From a checkpoint of a small sound classifier: 65.0 epochs.
Rows from block 7 of a small sound classifier, named by matrix and row number. Rows with one number within an expert belong to one neuron, the router's apart. Each number is 128 + 32 x the weight over its row's rms, rounded and kept within 0 to 255. All counts start at 0. Numbers have three digits each.
After each expert's rows are labels from the 100 clips, of 14976, where the router gives the expert most weight on average: "strongest on" is what is common among them. Only what is clearly more common there than usual is listed. The data: struck, bounced, scraped and rolled objects made by modal synthesis.
# router: slot weights (model.blocks.7.mlp.router.weight, 16x128), inputs 0-127
# up: expert up (model.blocks.7.mlp.up, 16x128x128), inputs 0-127
# down: expert down (model.blocks.7.mlp.down, 16x128x128, transposed), outputs 0-127

# expert 0
router.0:151121031136179136094146082101098089128161101121161182118119178120153172125176131119121109178121140102103139086072147100173084111142140146132128127136077091199127095130158106147114164102153111054153145093149105127184098105144109136142189147094140139174143126167116207188161186099139087071058124131138160067150166121128159145146099081105128141128122162141161137163134115111084102133117
up.0:108110124134125139073111152121153150105199143145131092101105133133145118133165082117108092124146184139166169097111149130148157064124132107075209134109062086118119165129113145170073126080076118105113146136190101110118164122134154160127142091151150129124107172125191126000161122091110109114152187166102119172115097161104160135097159129148159178114090155094158141122108082127132183143123
down.0:166103217102147126158117127151087153071127123118121124142145101126126119135111049130128169127098087137082118169145106136112126142097128157119063155082191162086128142132191135128159116163087158207127088137119071134132130107164145133141091157108112036115126075139169062129125121151141162114127136134130147124208147117137129106158111119135167107132035132184043102135118079153134129132136
up.1:129150017130176121137134084207097076174137129110128225128169146085125119120141135167157139149118099100108129096111160117135086128112180189129064136153111123216127103149175124181123112140151128147130113134070132127145133109131090195129133200119114129133113122130134205195132149177170131127095152135133160091133125082079112155174098111138131159143134160124119120129193120134110124130114
down.1:139088099189122102140122163208131185075126127117118092126110088108122112137087130135105114124138144134196127140137121121149074112131127097099139144164130125093113171131172136125135176101039128127109135196065200089120164111146137128167155131119095157116029133087119109133110120142132135161143144144133125121059115093132167174151128131136045132138112115115024093160120120161137148151197
strongest on: ceramic-like damping; quiet level; action: bouncing

# expert 4
router.4:112079136155103136146170096091094131105128159145121130113071181162051166162095118136121101131072136132120115120114104136171094148182088145166123166135156181161090154131106134152116127122146132153095128103207100113109165115177102179084114138109162100122132097116158137119137107151109035190100083139131122159159115170094123148127147127165100043099186168152146032131088118160103085129119
up.0:139090134097110104115126127128147180125135178127141119133115139133118111152196123066113134127145077171138137088080125100166118088130167182133128151093087137120070130114134131131127107092113119183107113195050145116088168129129162118199108107164094138198139086117140117111169166078112134130137132122098087049142178154102130185120100137100129248118111087127070126123119200143145139132142
down.0:122194081114135118105198135140127099140156123179127108138150100126130126023102125171163118128126108100132137124208146137080154107137121099129130044129142113150181110175121096130101124154142171121158132069125112126136078162132049125101153145140190134123100160112096217112048115148160140149166106128193157127121095140116101125128176134136131127114168068054146126074126125102115140126113
up.1:225138078081149150140127125131125131104186190130125119140165136120113129086123082126044123153124136131138197080073179142120115123067164122122135196113140110139129142147133116142133130146107132134161085109131116157185122123128153113144132108147044133139110141137125159154138190070111152123125131135209087107204136106157162180129136132106149131150073093129147219135109101120129133145204
down.1:112175038102149150154122129178135101109110096140137136169137131156163118144129103144164133114151081180148128080080123130123177107125156082152109077139090134128156140148101194071090100110123072154127129119129092124092054185105122105094145088130112097064173130119112141169138137133073133091159137105096096214104199126181107176119138113127147147162089111114073139098126132087119087090192
strongest on: glass-like damping; clamped rod

# expert 3
router.3:134157072135136126120175124070112146144112120097146181084193174141106173139137167113149135211090085158117098097075173140150120150131142108160100137159134087140106090124141104107158182139173123124118122127111160105166103113147084088157159131082100172135209059085063145200112153139071089098098110118126102099114174112170134162172104131075116157123155117169132148176138176103140111115162
up.0:196127075123141135146126147166138144134125116089125176109188157119118173176115138123152152215115042142106101160045169039169107152127125118136089134131167077141064110125158080122203151128127131176129121171094131132103116079133127124133151142100119135116166072115114128152132119167125125111092107096126104079131134127177131137188126122111126176119131127152134155181180131165126053128186
down.0:196138126143146095141112168169157173146110121104125186110128119141086131119126137063101100149126127180112103175109103094134062133169130113129144120132111113152129144119153052113183120014121132131095138170133183157082201157113117085167139149079064196095124126122071127141114111172129084142084125108129094114086153144155112176133117076125125161094171117161099138153159135142146094148189
up.1:118105068140191172091130118142109092139169103148128122128077111119175128111149090165153130162157126142143141095120161085148127106086138096109171163146117136132069144182139130158127068085121128127161159113138088151141136122130147180097132179123173101170092126138174185105156140126176146111105134121106155098174099122014135123192150133175150144160109188106047134124095090139044119140077
down.1:120106078124114139103162142101157124162108137107121108125095137144099129127147142115134151129087163128108135178129103118114146150155107121128134112236081153187109114126126164138105174163141127148126156144088169097132146197148084045120175131124130180177149181060085213130123201120135110154128128162178130128062113128107128130111143134078098183115194086117162171116215145136125146130110
strongest on: plastic-like damping; repeated hits

# expert 10
router.10:115079132144109184093154074070145108108087136219125100107083194235144146116141096118133120138090146147161148141145088149153092105149087144163138111163120173121121135177094138109084134148149129122113121081157045111162154184147072110045160110151141127115174137082147133124128111111131078124130098120149116128117117152081161126128186126174106116151155141096150113093077116128065131120084
up.0:179145047129163104172105143240171123161183123051128209136153111037084146105133154117131136156151118129114129129110199061127129134116161126109105128115117067163127112129153068182167135125127131153171124153117164132124083113137166157156084160109120107124109101171129185134172136154141160126101136139107141059144125122131131138179087124128130182130134162155107166172164128146125114130128
down.0:125106156133142140108129142145159145097118157138118095106181101134113081129131122056134113162139162123165122113108123128124169116127095087111163118079099155079098135140148162129076103118105116156145100148136118102042148180147112122116153124120127145182131155162139108075167111047190086104125143159210129096102096098106150123115124121121165255115086142110145230104140129150131099141115
up.1:096128011134180121123129151150167128208192111093122187138156115057058206126168109099155202188130141108121128103091229098126135110127134111103109128130112104172101132123147111205159157112143126140120129142168138142107074117145170157150093202090125133112099102130130202135096147142111140155107151149092141108136111110113130151156116102127156113109116148132106158142148141138125134133118
down.1:146174153177097129162142142121122233103146146126094089143082139124152126131113111018111105125189116163168111041109130156129151099133161068168173137086095151059151120115110167084112167116120077104131139134164114097122099133080129165148147086141106144145130101121117108126152122083112117158206111134131068105126153136153104150074170094109149087126128145064147128143090118107182120111150
strongest on: one hit; ceramic-like damping

# expert 5
router.5:135073131116076141112126141062118104118132112102132136086146113110113197137134092116141107146015140140076078133102172127172146154114075212093180120136132084118085120078176134143208175126150129168137093142193148101170157108188137156142087138097174151111115083135116121122079127152111084122114156147125197128109120155158145093109174123071129088117109153135150106158134116153142144150098
up.0:056128143149127131124128179125167134103093118076130124157122082000068162134094093153130234143127154099133164151174169099042160128137128103112050101088163152116128146145116112154126128136113129129101086117138116183071088145147119080113134111139128074118117208129120115083143113154118149155129127145127126176118128127174148118122141129131202125122130064130169167130130129128140125128144
down.0:180057210119085095208119132130129142132157162083116138082085122120167143091079127078100067137118141117112065130103130141165112164128113127106162115121111132093123127093138164125176166134118138130159182175132169098152132105139146159143120096073120134129113048117131028128142105143122064129151145173132138165126146170136137124107085121097069091052114153146149078159123154166155129165139
up.1:143190072136170125144095099161187123133109166120128159168110143084130123078107118162119119163151119142132159129137191089115088121120179054148064143178092144153178141190104113087103104123116115094141134116060123171126121130159112116127201122147095059133139221138129159140180142098132161112115107120163077142132131151118167176158112113128136149112152071124146205129137128079137123108199
down.1:095208136148167129120122145129114115100110155160143089246161127130115106146157162141139195090142101101163129198129124132028152103154157147150120155107140108114162131137090030134079056129135123165119053073129096130116128134101122130095136153160109093164121154139138128107125115100133160212132091112174137111134132112128128141130149094138153115158139099114131190100162072095120098109143
strongest on: steel-like damping; one hit

# expert 15
router.15:138155147114096087122147057108107143218090128088126157093129164138115143135113214128109081120133158120083130157116084140118083168181136151150147130218086147143163074084130106077150167122216128089131120118119197109144124134101109106142158135098103168096141138111083132171148157085101102139117147140147127141057129114114092138128056127095071114100193111151129139132160169113157160111136
up.0:101095092165207155108128164157120104118142105154124120110163112120079115145185080131149147145098158149151192165130161107123155094076102116082128155123154112120063171170160129180125130124097126155138095129141084157124153119165121136124119211160127129127076130133156158131119092183167172154107128133101173110157065115086130110163179130188157109162122191103061147122109070186074127143069
down.0:139136045126105149124145130025140137097174168082092124138131146122062191104099107119077099147091100131108073152119129110176097171106083151127208122075154084144101141145170121125182143136131155139154075134148122175123152118152125132110124099093126136107098096135107128088181119137142109139085089129173168129164117142134129202151118108125150115112088185140241124155150115154128108153147
up.1:143078057164175163091100128132132130081190150139128133146141155123151132099126059123133117205151119116134141141123193100177124095081124157104113108092124072139067152155127122162104096112094127127154125110167037140146148096150140189094125140134141086143084128176169186074189136115138157123119109135120134076205124131100185148141156124147167125167096196133156166129124100157093104156153
down.1:142114083139081113150095138157135210142156168082104137116101137076095114167110148096121104105100143106127118160110143111146109164141117131110185128076165082133094140108145088172125135088106121142119085169128157127050192098148143104159188128102079134134104124128162118072207051154130075152107098120160123148101132186102130184112081072105109179078136153129176121158159156140181129169142
strongest on: plastic-like damping; reverberation; text has "reverberant"; text has "room"

# expert 11
router.11:185115050113172146130081128121207121144157111105125137146165156095110193075140118085145132172098116129111105099109165110130116107091121107125102074150088073149120107145168055163165145125160136130165158132115146140167075136162152119144082142069088116130156078144111207131117174145125142126069108115163133076115140145173159144187127091074110161133131136147180181172181129149124099170154
up.0:130105128136072132139130129132114153118161190121130122091040126090205115073109120125129107126216163091131108150147140133126135118123145118140223139136134138117130114086082142183120129154083127114138184140137107111133143123114195241142130045147170092124114140139172127111156087120136120100147136129032128147129104178111154130100123125134126125118137129111175037127107102131162118127169
down.0:148092190098111136152128217132129146073123131118121047128118076120122142135121065117132119148124148124119140113123109129121212135058083126092115120048128141039121128126143133167153142185127182142128143142126127123127129115144110123133128113121131122169093132120122024120140124139103129139143120188135127183120129132131144074121165142127200121116052127099133135131084065145159155224125
up.1:125113101154156122115096111120128135136194132110128155175118163121145186126147108103167108159153122098108108117162131132138117130132141166109132122125023139178109128108125131143125127113131128080118173143132127144130129078149164179122202097130192042199174138168196158089218176059124141137097102116091115134173130128095166166120082128129130138137099239134168110130114129128110101111130
down.1:136129093064131144108128153104247201143139130129097089109077073078125140105142124060153105141136165140128083110130141141166142128133106043127219114128105116096128129131109153129124144073154140118156138195132199133133159214109128114146128107117138151137120134130080166116098048125143099148123149137130127135044136169168134156111117110110126141051126130097133106134117106124158144158123
strongest on: ceramic-like damping; quiet level; action: bouncing

# expert 12
router.12:149123036077167129093126106083151093180173140122119194103162159084144162086134152107126114160101132151101147095094174150195102122110155149120160131169066087189144093137163129125148144098184115116154116120171179146175118143133132128131143155091145153144124101152066204161119181092142120109078164154167163081117129144092120162158094070079118164122148167147150124169188138120127108156130
up.2:179111032142175160125130137117098096105201180132128135120137143118099160058139009135113051158072135124132142129118209120147122106084121134119148180133135109128101177122149125162126113138126128120123124115145097167176179089152139167127124128133132102131092123148149217131156125135130103144112125130184126091221123135113215131141140128121168100136107164128142140154118084144105144139148
down.2:088148085111188128161140149110141126133125166142145089146122204172213119174141158084181161116129135100161133075038114139162165118133133086140127093092143131141108124121129157112087101098091064136110113145168132126080084167118090085109167128124114128151217119106122085142134111131081074135136080145135118175112224127177130117100149135072129140096129114114130128109137130105120137130218
up.3:105095098139136153121127134134084078063164089127128119166098082092126129035141082177077089127088129119139165129137178158023130117090119055094134205127128138135126158153159128155115113138117128127148142071133108128178180112144116158122134126153153097202070145190133152111096129132153146182124128124145162139188116128099143119134191128147136072159102146114121125127107046128100153132134
down.3:123124146124091116134223125125060135149120163082132127041153124176139132156148158099119100127123152137064173111138095087153125165158110148098082097112132145127094103131139087105137145141185126158095108180094156087108141135159109043134106126128163131141199126069132096065171135136116071073056144167162108145079107118093137127131107171132121138108145119199151136179136180149152158135113
strongest on: rubber-like damping; repeated hits

# expert 2
router.2:159157087110203182100151115074093099116172109123144159149196147124132187086158103115116135187086118174087124083048153125157117139073132180139155144149101115164142124154141109088138123099142128117186089096158103131209133125126098120125149123133118126100110107184088176230129219120118132120094130098143128092177143125142120161169150090088142121161107133157117159165143098112111113121138
up.0:117096108176128114131071120209195155155118112107129148138049131115144137124168123127221127132207116069105148132141126110133118119130146089128122068128061114148134121127122105139146131119123131110146168138126135145106105122129149166121161147111175058127133124169197162097198088140118153127102114107040162136110078162087164142148080116167132212135135202130119161126165132135123102128094
down.0:175130077153126112128119172124193184136108192114117124111116120093124125128156157048151044132137136120116093126120138121141097123149123086137181103133102051152133122103114157120100108071136121070123152131135169132125178135136092114126146094127121145126148144135132182137181019098148027217123103119128124108062156133160127139105143111131083174061164129143152115151132133140121087144137
up.1:135135000142143101132139105188114107186145174129128186118146149068136093130152133117155118159160148138132145116095255103155109080129173131127128096150125066166116129102127135178116129121150128159117152175128142104094167118131126187151127135131089138129120132125157183129167153119134120121104134163138112086127116089066125183144062128140113162128151162126125113133148143134146140132146
down.1:143160087137121122112130198099202164137123167130133104112092120135126133119128167073150059118133164139159127124115129118133140120142125091129179093139103106120122124105109140096093144095143121058126148163128183137127137200133062113131143058134117206125165159089084158137131104096120034159124124131147129078024170130143131126070192127102090151067166098102182126123122133130136152167127
strongest on: ceramic-like damping; striker: soft; bouncing

# expert 14
router.14:132104047104141092141117046085133107156184112119113162135161191114162156107101150161133153135136156102112138152115134164178103144155142172103106076180058128180129155125119123134154149172157141097131132106148123080183114099166096156124185172135130115139102053174096176157142191063130153098079133157129180114118103102072183154143104136110094111156119169127139134170133118164107093159084
up.0:155126122134136144141125121106052141057181133136127134157134109128139167087136105130096111129116063132127146128091128119094125128103161183164108141077142145131112109184102136178142125126078127158163080045121097141159173107103156239084129162164170092182076081150129175081107157107134183113144085125138128074173113168128112135128149128176184087157070190108115117125120113136118097142132
down.0:179112174125138139144137137119120160115060150102158113126169128129063088132084142106090137132094153101104122175152093108129123167142104153114093149125203154124117131115167077095162130142148115143137039145136145152066130146141038097105131109116052140145154131148058112086157114174136075132105146126197124093068169086172154114155132139128136148063134127127220125119170135155169129141122
up.1:195127103131160133121173114103105116065133184128127145128196178119053165047085072132094116195069123162100133115117146068152103129120140139128113139132149124157094130147130119136117151122123134108139075093153094156127126114155104141129130154132125125140100123131110235140149156136135113121093080145204112070177102103129184198172124116131166088124137154128207109149142117166122113141181
down.1:127118144152160135242093131151127152104156137109127136138120131144148116177120147120124162126155072072121074127103109133123142151130167075127098092114142133125157121146111103127139127130081053151150101130187125101080074137109156123141161159085120122144169098131142107113115086139073138113132097097129097168143180122198140125127124032113176114114099148169135149130140130124131015049198
strongest on: rubber-like damping; one hit

# expert 1
router.1:143143055067152095091164096085117125202146105113144174115190152089136159101112173134132119145119129112102148118084163128181139157136157144127141108211077091189126079131134113105176172149192115096134096143160178164178118150111082117163163176134131139144138100180045178164115193106117111107092123174148139057109143117134127140154108105102116146111158139127153126161152171109162127148141
up.2:100091101127132173102143174084129083121129074127128134123112056127171160122149126143141141125069137134123133116124152122175152151062085063078198153126105136126134152199180125109144133129145127096133149096184104166208107138141126128105149174111192130102102123134099151152113125147151151127121133123127173160127076133114128079161205123121157096144117212134063123134135047144075148125064
down.2:128106000165109130074171162107116130154121150115121132109136093132111132123141145125143110153105151173112148161128122093151121159173081194126155114160121141227087093097140104128127117129161144126127122142099157130141169123163130129143160137131147190179118131088119196089137141127159076132108134154158147084099125121108134116133154137115085185136136125195130155127144175151131139138072
up.3:129081000128184144133088133146132099129207141131128145119134151099120137116162086104136130146126124128130151125105255127164126083099135122118143127117132058153115136125137128199128100126128128133140133125185090129131149117150181179116113139121137090126130118131171234117165131138127135129117129128131131083227129128095170132137116128131133137151114188130128128135130106139093128129130
down.3:147141029104113149175136181103193134133127171133156101113105182167172110161094185052083085086089149130147165122054132131144133128119139092132168103136125080118120117117134126129108145134144061122105127180124160100132142164123100085144174098132068140148166104091113099154176124134098077113128126132167106098052145156131146118122158134063122169029138104123156127128171128129161144137156
strongest on: repeated hits; plastic-like damping

# expert 13
router.13:162118122147121084133109086111090106189141113080139200134121153118135150113103197140140146114142093128070099164130099104139092171168147171126114128208051129172148089107159093115179154148176123106131128121109198122157153114088119158138158152098139108143145072170079162175119168078124171119099114093142171077100161087110117130155047099102079102130160146153120132184176146116149113102108
up.0:150088050136198154130121109143144119132186137148128141115136187110105149099166095090131108223108142116130144068096186108216114110080137117110147135114143083158060156153135131170123111073127127138141122127228109122158159108167169180126113169127120114148119115147158210126150113135128104128104158147130143092162119131107176166147136126147146121144123229121124129143092113161100100146166
down.0:147126057140118111164091233138120163140182145110090128146088133104160105129124200107118122118117126101141110118130195127121135135155126123115170114099138000121096121102139142136107134130119108114122135146109137087114182102132119146143159082121121092118138112129130095100229000114142093138139095148133156116080170132133135092094138087126120140119140125130157122155127130159150139145173
up.1:139097000124153122137084123156147125138223154128128143138129147061128151114151109091130124160143120127122149118109252127190124107106124129105138134111127052184108136130151123196133133131141128129132142127195115129149143114152143174132105137111143111132121096155132255122152127122126131136121127131140138081184134131128169158139114128118126141119122199140144131149129128144119123135134
down.1:168151135119152125210104223129096189136152184128145125144122171141142085151112219100113116103067122102161088136133122140130174124128141116120124095104164074099107130090143124123085132155114042101103112133113135105102159124116105114149184141118085094104164097101130074134156075123115113140177076141133132058088185128174149068100186097125127116090144094126131077150119140126159139137178
strongest on: rubber-like damping; hard striker

# expert 6
router.6:141171068118129128105167119091130119155211180114153178123134142070125150096149125083163146179146115114083118107072184157160115133138176133162151140152064131199132092131107137117148166110176128089183126094171159107171103140086116131159132154109121164139152109181084171181106180062096111119118110093145129086127168119134129169140101079068134149106137123148158140161138157074133044119126
up.2:128104000127172156126125108169132123141207130139128143112143161127130122127174078122127111183131131138133167121088255113188119074100142126135128135134128091157098136136128132180117093115129128153128128146138094127121150121148159167119130131134125124133132138126166243124168133122127123127126133127121120091201129133076146164130109128142131171131122182125116132127119122128084129128130
down.2:159146078138122105123154133084192123137125201133157091129119145205167106132122197092104041093091162126157177130104122128133105119141129101132213105153108102122120121123119113141092140093149108045108145155130183124158176174127099080150174129139100183128144105079112154134140121110127069117128085148169093092051130150112138136125149152082094140042167086121158127120162134139134145158115
up.3:107081121147135117143096145186108091133124121086128151122125081083125176109115131152154165076099115109076133185207169132104120154134086087076118163130098104151149128126148102124177033170127128113140129122125145136154130095145137141096192153095191043106074109165149182081157077180150152169121126118126171194122102131135134089160118128130136066139127143149134132158209101135100143129100
down.3:148157144162128124085147188111235124133114217136130080129099121149136103116154213097130069139136182098148138153137086108117129107177119103125156096128125129108117113114113111135093121078121137095131128151090175123124180185126090090129207125155124145159161133103122104108164084081178086132104117138170117097022109143096137113109141107092113178073167098100163139124173135135131140136097
strongest on: ceramic-like damping; quiet level; action: bouncing

# expert 8
router.8:175155088138139137111119119093149084155182146099163171137144136084125184075156148077120146144212143114088136127093158104121115127124178148142191156151109109170104116127104100158134129126171124114199119070148145085186133121092142188133135103098118119127135096151109142203144164068077113121096119142164129089137125126153132151148055094094132148182144166168159151185145126090141032131107
up.0:133087000131186142126116090155163102162186137146128154117152189105135129109172111103156103202118133136135163097095235100190105099101147135126124127137130075180094136153149129165117115112136128159132137149174109130122134126181130164128121158117127121146128118139163240118147133146137111121110125131118126074162127129081154175159103128159125156129126195123126125134130114141070108142138
down.0:188170101152120116139128193122113144167135171111134102120090137145176068156102200135144075103099131116133131157118136128093112121144123089114184107128136029158102130094143113134087134085135126092094116190080176136143178147131108097140205104128090158104109126109110139127155009133123065127134114107130130134035132124165160133115178136102094136086136091135127130145142137140133164174170
up.1:135096036129199138129143083136134070146151139159128149110154161111108144084150115127158112199054124134131139085112171113172101121102132142119117128133135113170081142166182128152122110093132128169149124126171116130141135126186116164103109196129150109141118118156146226120129135155156089129090125133126145085170123131037156161194126127168132164132128203123088094127133114143031125145148
down.1:163141076189115147152128202123131175178139124085096118107117121090157104139142151111194115130123122124117084136121128127092124112138123105120192076065206030154118123086144120122130129046125128136123091198127176133127132156124123110142202110108111150109122157145115145120142033170129032124131124117128148158047127112142157110099127100107126158092142106156119135150143141148139150177132
strongest on: rubber-like damping; bouncing

# expert 7
router.7:120114100162097086145157121133141168191182181132129144086100142107121114167188176054162086087162161085154127148129133134109141111158149165120181095107136071151124086081107046225129152142164113105099169118135141103164152134102135151173093140110121161137133061078148159074101121084154100146134135185138148065137154157094118137109128134130105096077156165143141133142133166143154083133081
up.2:206118026121176162114111115129143084130130102104128200137190127080128158091072101138128132171120085164095127148108214080180100145103120119107081145151136109163135162163156134123155114105132128161167106126150136183127118102173132154096157137089132120081124140155117204146172154173140136110082122099188153133130125093131151133184118122081165182138127142138126152173184118142102100133183
down.2:113167110190119133148124219152153154145160136133110133131127130106127070126158175128230128128122137091177129160130150127067179120126119096129147110078158068123141106113135011148086118123116116139056063135116107060080109193084118127127155153119129135081125111138150143105132104178157078213168106124145091115120099153131152128092157117114167142114127097132121126123175158112141118131139
up.3:154114005124190160077117105108124066130151111119128173174169130077128150084099054133121145167125097169104149141108212085185099129086123139120128141155123119176129147192139137119138109106128128172179119100154120176131130103155132169094172131098136114094115139167122209152170179138143169108102126096157155134166119076129152140170108127106149128157117151139123163161150109136070108137173
down.3:128177097182113113132121222122140142169181163160108134129119137134132074152167220067189114100109136082135120133099150143090152111130121120138155114077168072126121113095151015155092133139138123131053106134106120062140124203088110138149151138117122165144109053100143153126102120147152108233168107141130129066121124136144148135107155110134136130132152124139130123134145150119142107136107
strongest on: wood-like damping; repeated hits

# expert 9
router.9:143157146096103123112170126096083135174143132111131153127130147134144119117169170085131126139187102164127118152106083113124151139164147175138146096171037140107123096107095134109117149153156124084130205108095172078137154170074101099150180109120093153155169086113083101202097202045100146117130126097167122050099147147164091112135083128066132153151152089142103138143127146101178108108090
up.0:108074109165184135116120179122107098080123084132138124129135096117126142137181053152138139130088134134145156155119162094136158090052089190073135115098102103116111199174160141147109082129096128140138127099147098143165180100149142137121167146155166107115080142127134136062137144097126188140115173156158176143180087122123140107146186131167177096180101176120058184115118071140113139158081
down.0:170130050108123093129125134177124138143111180134143134124087145141123047151127189119128103069178128058146120114161099102139113140173126111113124075110160071116098107124136103138088121172102112065142116180089175135111182129135091126120163124152096110164160120150131133091183060135137122129130087159152140019095134128121113137134102106146088185053177128165144115161181176144134110125121
up.1:161102125092148164121108129098114100081159132159130098166130136136131118109140088147047089129102123128132138148120132162142136135075099133111232154115118103129123177158130135152126109123102139063137113095212086159187165111122135164102104116160149102068104139191147135128131074100121155141134122091168161118217111098143171119108192127167143085155073160117137183131098035131086148141116
down.1:129116101080119089089192135118102138141153161090120112081114091113108126099052146128110116149093182100101127198139146127155102130154111162105113146153130180119079107109153100141200160189150149160104095167100164112115175107171090134150159142096151150168101117104079107093155162136133078156075164171147165118126114125084147075147122155070114165101159097150153093164205165177151190166128
strongest on: ceramic-like damping; reverberation; text has "reverberant"; text has "room"